Rows from block 11 of a small class-conditioned image diffusion model, named by matrix and row number. Rows with one number belong to one channel. Each number is 128 + 32 x the weight over its row's rms, rounded and kept within 0 to 255. All counts start at 0. Numbers have three digits each.
After each channel's rows are labels from the 100 images, of 14848 (inputs lightly noised), where the channel reaches its highest value: "strongest on" is what is common among them; "patch colour" is the nearest of a few named colours to the mean colour under the peak. Only what is clearly more common there than usual is listed. The data: drawings of small networks of dots and links. In brackets: how many of the 100, against the usual share in percent.
# convs0: first 3x3 conv (model.decb.0.1.convs.0.weight, 144x144x3x3, each kernel summed), inputs 96-143
# convs1: second 3x3 conv (model.decb.0.1.convs.1.weight, 144x144x3x3, transposed, each kernel summed), outputs 96-143

convs0.66:135154190171100088134078137153141122167190146107153126087159138107074159111141134142099141143112156142097116126153118156114101121131161154136083
convs1.66:145101099152100094150128120144122164105195102123116182141172093123139105187123093119140121054142148098112183160133163103079131108136148150101134
strongest on: complete (53 vs 11.4); nine dots (46 vs 17.7); star (29 vs 11.3)
patch colour: grey (65 vs 37.8)

convs0.127:143141145174140086106136090096115100103203105089104129115159113147182116085122126153068079107111136104126080075106107142119167154157195109159156
convs1.127:114043144133139174123035085145122179157165138129113099166165175113148161132120164112075141081087151144132089120124142171180135106155080118090099
strongest on: complete (42 vs 11.4); black dots (34 vs 8); star (28 vs 11.3)
patch colour: grey (63 vs 37.8)

convs0.119:082093118136113123147167156169137085104115151075100174143186141094117090136139130126188118096099122143132133200017100121114091126168134113140179
convs1.119:134105179118121104091154153119116123142118106129192087090150105133080144140088125118173100125136106064147146136124095130126149078108149179126121
strongest on: complete (90 vs 11.4); nine dots (39 vs 17.7)
patch colour: grey (67 vs 37.8)

convs0.3:118124128130159118074125112152116104183154107123089141114068110148182125100159153108177148152165111108140095157144072145177119083087116104136083
convs1.3:144094035129121135126125129110088137137157158166204146107097083117133168165141147132129068054106135112197111113133160108116171184095106130133127
strongest on: laid out on a circle (94 vs 49.7); complete (93 vs 11.4); nine dots (50 vs 17.7)
patch colour: grey (77 vs 37.8)

convs0.109:082138141046142123146206103073110100137085067080096101172128067122157130151123126139062120122129160121103140109119109110045099134117121115150075
convs1.109:083069119105127133119036135165104145138162167130162127082127190074135131138161098167039154101046138124091087079154136128178135136176135139136146
strongest on: complete (35 vs 11.4); black dots (25 vs 8)
patch colour: grey (71 vs 37.8)

convs0.111:125109113137131129196123102185169107130143171181126112085105104119122146077140148141130106140144108137126126108056071136147136101175192070157095
convs1.111:143143145111108126118135159105090171096083096105084112153142170108137148179075135139134171180143103118121125096194181097085109135095131123095126
strongest on: grey dots (39 vs 8.3)
patch colour: grey (71 vs 37.8)

convs0.2:136160101140115144142143161156108134110132159107115118047133150125159120132165110143199110145085073140114156094095128123113144161096094084101134
convs1.2:165116144124165198176169100103090148093122116174096115175072115130127114152117172092055132162148092122215136126176037111167128061103111168167132
strongest on: laid out on a circle (100 vs 49.7); complete (82 vs 11.4)
patch colour: grey (81 vs 37.8)

convs0.95:096198113102086076213189115110149116168128116080130109159208129146171114133108159110158134127111200140163137164064139152159140099085118151122145
convs1.95:171023131084111125139123140114154148118095161144116177162148147152148131110110123086124119116069120064142109154109129170092152120137185145115157
strongest on: laid out on a circle (97 vs 49.7); complete (92 vs 11.4); nine dots (44 vs 17.7)
patch colour: grey (75 vs 37.8)

convs0.4:134167096187142122093115124069175112061084149097126183122112115151185149113114127122102147134138180113112119100110183115112119101123087074171107
convs1.4:101103158129126108110149153085104186167139134086129055137134114148157174156100088081151103077065113115156148096119042182077144044151148208149170
strongest on: complete (37 vs 11.4)
patch colour: grey (77 vs 37.8)

convs0.23:170126146102124140105116198157101121135168079109122088122159105160112077146029137107133104149110088120127146068150000102193107090120143199171113
convs1.23:102112126126126103147188052123138125102108171122191120057109079130120173129111140114161071127111139138110140175145130135170168106117149159075154
strongest on: nine dots (49 vs 17.7)
patch colour: grey (72 vs 37.8)

convs0.59:117144147148117131152121128134122133114168123244131133114144114125111161131140102168113132140135110128124122085157080090113201102104179174095126
convs1.59:126138118125105125136079078152139150094178125136093108107097161114140091094091151160185033095125117103118110102127142149180124208149120089152146
strongest on: complete (49 vs 11.4); nine dots (37 vs 17.7)
patch colour: grey (73 vs 37.8)

convs0.103:087106136166115124195111062125118173094171145064175095123098131111138120090139110078194130140122194086120115163091080149120102104119165196126155
convs1.103:143071188125128129140089176153191086135100179173079122174141154197125095129146149190067152104166074170114138193130140139178159131090156135107132
strongest on: laid out on a circle (91 vs 49.7); complete (82 vs 11.4); nine dots (49 vs 17.7)
patch colour: grey (79 vs 37.8)

convs0.31:162131104176077178240072142164107118117094120101124118112090114163060099141098232099104151143090158142168115089211118128137092127132160092137129
convs1.31:093158160116139172106180164114128171167089081175116167111145179101133126084117059159114126174171138110104160170095104121086157132074129160117128
strongest on: complete (62 vs 11.4); nine dots (59 vs 17.7)
patch colour: grey (63 vs 37.8)

convs0.17:155107110080112074179051105135132135126112174085128138085030110186092092160190138125111070121115118105123084088132135115146113138117086098128078
convs1.17:143189149115101164131140131062125171128110057221132161104146102123134165133079148062107164175117107057141203150145071162126155093115162191108117
strongest on: eight dots (57 vs 22.9); complete (49 vs 11.4)
patch colour: grey (77 vs 37.8)

convs0.93:131135147118139128099106139104141179112150111158168087073130142120092124096199068139093125159119072155138114138092137177125166120164132114081157
convs1.93:158139136171160095155123126101107162146140089079095156137107168112129165131110137081172090095116181118106155128156149163197091144112160100113098
strongest on: green dots (48 vs 8.5)
patch colour: grey (76 vs 37.8)

convs0.84:153136133143119114255094126107041114121164141081152139150102160122129151146108098115116140155128148069199160148095142156181138130131119111117109
convs1.84:122108132092152167147072111130170131024153132151103094166117151151090132140074105193113059122084155133170083138145140091107141197131134131113159
strongest on: complete (70 vs 11.4); nine dots (62 vs 17.7)
patch colour: grey (67 vs 37.8)

convs0.37:144104135110098114121033172122139100117116176097141104080182129118099089100144104142212102179100083126135055136126128125155130134102098127123105
convs1.37:121107090146173090124054152132148193128153115132121149143118161100139101135138094112061145104092140101091066084117145132154109129149150134072168
strongest on: complete (51 vs 11.4)
patch colour: grey (67 vs 37.8)

convs0.50:137118125102118129141160143121102097195154132136122084109170098149094118156125168133057089139153127119126125007125117093125139137161203168112172
convs1.50:091158134121126115149112099110129103073111145064106172100119197062106100094129129108108161170146058123133108143158143140158151080100092084158088
strongest on: grey dots (33 vs 8.3)
patch colour: grey (64 vs 37.8)

convs0.99:118124147124144091159130141086101097143117076055135103157123110148023109145111071215120086174108122117109168124069098091171122123106125146129124
convs1.99:181112127155201099172174093146150167104093160108159083138087179142144096125158101096157123129146136118083187114113091188160185097147183167096127
strongest on: black dots (26 vs 8)
patch colour: grey (68 vs 37.8)

convs0.30:145104108072144113155168138148137168058111145173114114110168113119052136141098131171191148119180150153101095129155077136117129134183185163164138
convs1.30:130169160077134140105098145127135098178078146130188138114128125159096090126149141176082084103143075148135072105148180100141112067088083131091071
strongest on: laid out on a circle (92 vs 49.7); complete (65 vs 11.4); nine dots (52 vs 17.7)
patch colour: grey (66 vs 37.8)

convs0.33:129119144188097121132074108148127145154141103164103136151070131137069095112222134137091122201147155105113113116152081136140110089115121177167148
convs1.33:135169119165197125195120104183111105114134185167169101149136079143084141108098131139141124155187157084088156134149106102088125131067090109079166
strongest on: complete (98 vs 11.4); laid out on a circle (97 vs 49.7); nine dots (64 vs 17.7)
patch colour: grey (77 vs 37.8)

convs0.70:102152144202142114029114117070148138170164138090127124130099124125193168124169133073155097151124126099122133118080120095085111121094190112157155
convs1.70:132062116118080121133128106129139154137125146068159120164131117137136128109117153176060104109104123154119101126128071147183163140149092121152111
strongest on: white dots (25 vs 9)
patch colour: grey (76 vs 37.8)

convs0.91:122152113122173122075087121136111149123237148205123111151157175110132141121156127128062119093052155092121103074141127141119078129102151157146062
convs1.91:119148124122140183117117117069129153150191122085114150143137153113093087124156175065101136141189127079134172155182136151123158079143103154070143
strongest on: laid out on a circle (95 vs 49.7); complete (59 vs 11.4); dots: nine (40 vs 17.7); white dots (38 vs 9)
patch colour: grey (66 vs 37.8)

convs0.88:149126116186124130133088114085111179150176140128191124147187149158188128104195070118156140171083146134126137087159183154143163169092118138163144
convs1.88:119099100180098091173125150131149185123179088123048120133172116128124130083146147132159115138178118064156156151122111122163114137138172095056143
strongest on: complete (63 vs 11.4); nine dots (49 vs 17.7)
patch colour: grey (71 vs 37.8)

convs0.85:129137160179112159126099127101180063125183100127129126122050140128117104120194085139076146144171120116071128078146169156127156144052108155164146
convs1.85:153160088074138083108201073118144151069169155137111105149144152156111151146162168095166075147152105134198105123139178133112082142222145046145137
strongest on: laid out on a circle (83 vs 49.7); complete (50 vs 11.4); nine dots (38 vs 17.7)
patch colour: grey (75 vs 37.8)

convs0.26:128153074107160159131112123155082115076107154136145143118107147151074069118145146123050101148120110149113136077179119150122101122093099149105107
convs1.26:147132164132053112160139120163163167143120090157165101060115056150097167153087113082158124131150098115161105207129059090072129131105173149121096
strongest on: complete (76 vs 11.4); nine dots (43 vs 17.7)
patch colour: grey (70 vs 37.8)

convs0.9:159153113081148166118071158154116131147214128157130107132166111130159140123106108056160098113109188186086074138157156156178097103119221129130104
convs1.9:111148162151125072129135161153100100117163168134097140112163136114105181086101085139121133153147125051137166100099078142076182141107133123116159
strongest on: laid out on a circle (97 vs 49.7); complete (89 vs 11.4); nine dots (55 vs 17.7)
patch colour: grey (84 vs 37.8)

convs0.1:102156056120122166148092137079106130143148122193115154129143121083125129104089097118168097090138159191105109112209120150158134158119120069133087
convs1.1:175105182109072099078089116171125097166113117110100141100124114178102178118097151178142197085146165083094123154101136100123163075137151218171121
strongest on: laid out on a circle (81 vs 49.7); complete (64 vs 11.4); nine dots (53 vs 17.7); dot colour: black (28 vs 8)
patch colour: grey (78 vs 37.8)

convs0.36:189160104114108200093155128131088137174116166073124143110117124087096157140097145133150144185099145162186165093195049106116124161149103184156147
convs1.36:113059179154138119148117152122136129107132118083126085156158120071101117178124124142096141100071146140171181091075133109128080129128138062140072
strongest on: complete (86 vs 11.4); nine dots (40 vs 17.7)
patch colour: grey (65 vs 37.8)

convs0.24:146160129135115172158101174125144135211097084128123133079105108106057159095144144119164091177133133127138091166139133113183187175138122101141168
convs1.24:161095077104126114130150148073130123103159122079121142125099132148122108147025063102120139152120117142158187157150085156048063072116143166090091
strongest on: laid out on a circle (98 vs 49.7); complete (88 vs 11.4); nine dots (54 vs 17.7)
patch colour: grey (68 vs 37.8)

convs0.38:167114122160176068088130147179068110143123125137127145159110104093153113116136131090204127139175121126122176196117106054193123145107073171137078
convs1.38:153126078129080095152141138065158161157134067166103147085139136121091094135154124131164132102146113136101137094143127103135135120148082091124114
strongest on: complete (88 vs 11.4); laid out on a circle (77 vs 49.7); nine dots (39 vs 17.7)
patch colour: grey (65 vs 37.8)

convs0.8:081150081150117137130066122146129126121089122086132159102120107142142112134113082090221093126181103157131066142080136143145085136138107127129094
convs1.8:155110190143129115162179115098186122127123076156160152143126111182133136109119084111157133103145152145166182138118065072109126064068158101108105
strongest on: complete (75 vs 11.4)
patch colour: grey (68 vs 37.8)